From a checkpoint of a small model that predicts escape time at each pixel.
Model: encoder activation gelu, encoder width 192, decoder activation silu, decoder widths [32, 64, 128, 128].
Training: adamw at rate 0.0017, 11500 steps, batches of 128.
Data: trained on views of escape-time and Newton fractals, 20.3 epochs.
Rows from block 5 of the encoder of a small model that predicts escape time at each pixel, named by matrix and row number. Rows with one number belong to one neuron. Each number is 128 + 32 x the weight over its row's rms, rounded and kept within 0 to 255. All counts start at 0. Numbers have three digits each.
After each neuron's rows are labels from the 100 images, of 14976, where the neuron reaches its highest value: "colour at peak" is the nearest of a few named colours to the mean colour under the peak. Only what is clearly more common there than usual is listed. The data: views of escape-time and Newton fractals.
# fc1: MLP up (encoder.blocks.5.mlp.fc1.weight, 384x192), inputs 0-23
# fc2: MLP down (encoder.blocks.5.mlp.fc2.weight, 192x384, transposed), outputs 0-23

fc1.142:203176139146144119145104110136111163099129094088102141157161157184125133
fc2.142:155206216131113124112128119122084172154115154156108123173145161129197156
colour at peak: black

fc1.209:158170121053030147130159136105120138075114100108127165140136067167107135
fc2.209:118123164115103061128184101098075157133151104163100129119111089113156130
colour at peak: white; pink

fc1.200:130129111132148152111161106123135130075138096095109170112142187184087120
fc2.200:127139132152111159063080142142125107141101128127164157139127183140110129
colour at peak: pink; white

fc1.165:067065122130120118118099123095136116116092102130112145101156115131084157
fc2.165:143133095156129143167089189192154082175109152143153154142155106125144153
colour at peak: grey

fc1.193:117113111154205115077121099143137163128108095078089121139133140077114128
fc2.193:103148163131100144128125185152146124103130100140101081141101122148145139
colour at peak: black

fc1.244:180113138160138155104123109090138171061116087170099110132120160170092132
fc2.244:139154156129079089153162137090078151065137099128122132106186168166069147
colour at peak: black

fc1.273:160143110107154164147147137130144148079126060085122168136158217195076152
fc2.273:152129155168145108105099130157110098154130147133183177132131149103124145
colour at peak: white

fc1.279:172123079205193109113092126145091104119120149135120100139146117131117120
fc2.279:133165147139089106115109132180101112189119109096129112191058107079148177
colour at peak: black

fc1.84:107119068150142134047115111121133117154127137167115115138110132147154113
fc2.84:124141121088161152187144130132148135145152151094123116097098192095069132
colour at peak: pink

fc1.298:148094126103152109058170119093085169133149101143100074156125130141133088
fc2.298:165184105111154147148114133131147122098094162121184119132202149166132114
colour at peak: brown

fc1.7:105140098119180149156171108174183095118116145063152139120136178139129210
fc2.7:130130143122126041115124147155128118170162103119180146129139100117129159
colour at peak: pink; white

fc1.176:101150087111185154114184135175196097159147192118202110126144178097130117
fc2.176:122142130138142130111093112152134138139122124089121111126110148129119168
colour at peak: pink; grey

fc1.242:113092142191168099118117099119090161121141114122111114128101099101148076
fc2.242:126117147120125158100111133120073200121096083102094161095137138172138124
colour at peak: brown

fc1.219:100061110187169147106087089138094149135125118108122165109151134089121135
fc2.219:131152164100137112137142151104069163087131132129101125102170148213128076
colour at peak: brown

fc1.208:146155102192154198151072129138186092112081113126177105134141196153094108
fc2.208:182165081129124151189111159134178097125128157100146108143235108126120147
colour at peak: black

fc1.353:158123125182138102104101080162067119121172175148123123153142141148082177
fc2.353:205181120122093097131118090172058080129130122052142155125122117127047165
colour at peak: black

fc1.51:162135173131122130138099126095102129101102044164089083115131106150136147
fc2.51:105132177127087098144129149129070143154144124129136097127145129105105217
colour at peak: pink

fc1.124:147106108122105109107162152103112151088132122100090100129117138163072120
fc2.124:144113149131113101132165123087081143079157135135121134080130165161069103
colour at peak: brown

fc1.344:190109113182161146105160074121132161078129058155104128139150142177098109
fc2.344:147165134134119121140141145131093114095132152121160156131191213165086136
colour at peak: pink

fc1.218:133150100144141125089140135137141157152148042067136125125081190162102186
fc2.218:167131164159125109125115136124093133132117116107163152077142177125099144
colour at peak: pink; white

fc1.227:127106125148146121108128153121187123103128040136128116152051142138142154
fc2.227:093110163136113150099078172111148119120096117130120148119147154152108112
colour at peak: pink

fc1.308:114131137109189146108172120120136171158147116106147095124079133149141125
fc2.308:114135102143203120114127100159159085137124123123134135159067097126096129
colour at peak: grey

fc1.266:088159122138157116117124058072185174103101084135140108189099146175147142
fc2.266:124176169118099126195118124131106118074120147126086135123143173123148159
colour at peak: black

fc1.270:117136079200170155070103096133166086171130117131165158130126142153057093
fc2.270:186165073132102161203124154141170116091128166089135092124199104124113132
colour at peak: brown

fc1.76:095134131133169111111099151095109132124083156127127172171164124136109090
fc2.76:103140194082079122194113144184065152166145151111121151124112152067122126
colour at peak: pink

fc1.29:128142073181136232150053097117202093112055120133176120102155200155108129
fc2.29:164152093123124118193128157132171105133141173088154110148232081132115158
colour at peak: black

fc1.89:158148105163120250139057114153161119144054138108131105149139191133116126
fc2.89:158134102127115119195131166135151101146141168098162097151235102121107162
colour at peak: black

fc1.66:125101094185118142123112125122154136037134068122103137127135149186064143
fc2.66:133148127157112145103113138099113128077114118104125124091165211176060107
colour at peak: pink

fc1.340:153155144172148153079065080099092137170102145101129145141152164119086120
fc2.340:130125095131117126146113126108169099129133143069150166082146127108067122
colour at peak: brown

fc1.151:113121087207164204118090097108133137113048137079133146101150205140118122
fc2.151:160146075140161124174131144105176094106123124098135135114203099165087116
colour at peak: black

fc1.312:151156160131152154099132142110107160089105067141114092132108160145109138
fc2.312:174151190146089072158146104091061168110152080120127126105185177145090156
colour at peak: brown

fc1.83:133120108222162117093077108118129098120156107137129134141112155156113137
fc2.83:169189084143124157126108113145166110160118163071117080164084148112126119
colour at peak: black

fc1.134:113120125173161161154079072191127109154084173112197110147140141060150146
fc2.134:100112149153103127087124179103112165106135137165089173085143158126102109
colour at peak: brown

fc1.220:107065114171203127145124115104127102093121144165097104137075119118146078
fc2.220:118131132136084174121128156147134130153098123108123112138100115109104167
colour at peak: black

fc1.212:173166103062083130165177164155119090063134090092133206079165089174084126
fc2.212:109111113130119071102195101112101133140151127149123133134126088125146125
colour at peak: white

fc1.23:068107073193138103142098148136145059131142120114170144100126134147097072
fc2.23:116145100161109182138077171127162122112077132138086108100141115112144130
colour at peak: brown

fc1.5:139140105124153185175163128168210091066083097090132147125171151125100148
fc2.5:117137135134136064086139122123085140191157140162167148158106096129149138
colour at peak: pink; white

fc1.73:145086142157187178102115118104127130144121169174097102144120138118112107
fc2.73:113135148118090167141115166138182117136095118128108134111115106104160165
colour at peak: black

fc1.70:113090145177111118109068171132110142146137098156129136123155139140098133
fc2.70:129141086155123131143066168138180090157102108121133132115079128102111170
colour at peak: grey

fc1.156:121147121182149232146092103120167117130057139115142135138141242178118107
fc2.156:159127099136128115159125161115160118138135177085153117138224056123099152
colour at peak: black

fc1.74:156130122108153117080185123101124188116148143128107095135108149152134100
fc2.74:143184132137152156139087103193137070163089124112200147150140164085141169
colour at peak: grey

fc1.39:141074091158173153127131105137202115145091128191082149149090133118148147
fc2.39:107072132101132166142146168177143150175136100118089166143146149146118104
colour at peak: blue

fc1.2:115147095161132220126080116111186111128066148095144134128170205150089137
fc2.2:154117105138133097173128149122149111145134170105156103160205055134121152
colour at peak: black

fc1.377:123132116178167157085135100137163097135119125203094124163052114140171148
fc2.377:109119102119158172160173145148170111106127120122131108116117167127134097
colour at peak: brown

fc1.38:188152112143105158096148166186085077140119122161141192133169147133079129
fc2.38:125134104129109114114151088168097100155137134093165162138132109156128145
colour at peak: brown

fc1.140:154149102172167135090081115153054142135134134132167140169130160160078149
fc2.140:181182149121094102141115095157070084156130162067117155120099134118106166
colour at peak: black

fc1.222:098149104094169087108198053086166138126149144137155084145110118077129124
fc2.222:153179141127159132132119107162162097115129114116134119201123140133129159
colour at peak: grey

fc1.79:146134075068069116139146158118085130045117094152116180116150070180105080
fc2.79:128123143130100085111190108118074143146136121149112107126098069098146135
colour at peak: pink

fc1.146:109131102204128110122103103105177160096111091142097107142123089130164083
fc2.146:131166141150122147098118145145148163175111157150158124175087124097186110
colour at peak: grey

fc1.225:141147077197117214113069124129189107104058104082173135166109167189101131
fc2.225:154156073129114134175121169131173093128132193084156104107206095117079155
colour at peak: black

fc1.24:166159122186138117098103089125177156168150126131114123197095111128157093
fc2.24:127130143156137115140110161139128109158122145134123089176098063065135197
colour at peak: grey

fc1.320:166105124133173142110143100180148135137097117078105116121077134127055139
fc2.320:107113136129096146091121142163121152169134108172151151148189131123174081
colour at peak: brown

fc1.56:153105099173186166095151085140119129055135145118132184117157154195068084
fc2.56:160142103140129142139140151133109087084122196095166142101147172162056126
colour at peak: pink

fc1.350:166151138080197132081186126139119162093137098171137158145082146144164148
fc2.350:108176116159149143158094100204135078173135127089178172125096185069120163
colour at peak: pink

fc1.155:171131127101160133136147137149135082084088129116128167053185045181115073
fc2.155:115177126161101110071112098141126126160122131147127100225119094094129181
colour at peak: pink

fc1.347:140164057152158123109110156144121087069153149148112149166143124161090177
fc2.347:110108152094114107155108135205073069143142166054145155118128135134099128
colour at peak: pink

fc1.26:078080148183132171079081124141172112166070142169138136120113130126154091
fc2.26:111084152154134168139098198148169109090117134111143136089139158079135128
colour at peak: brown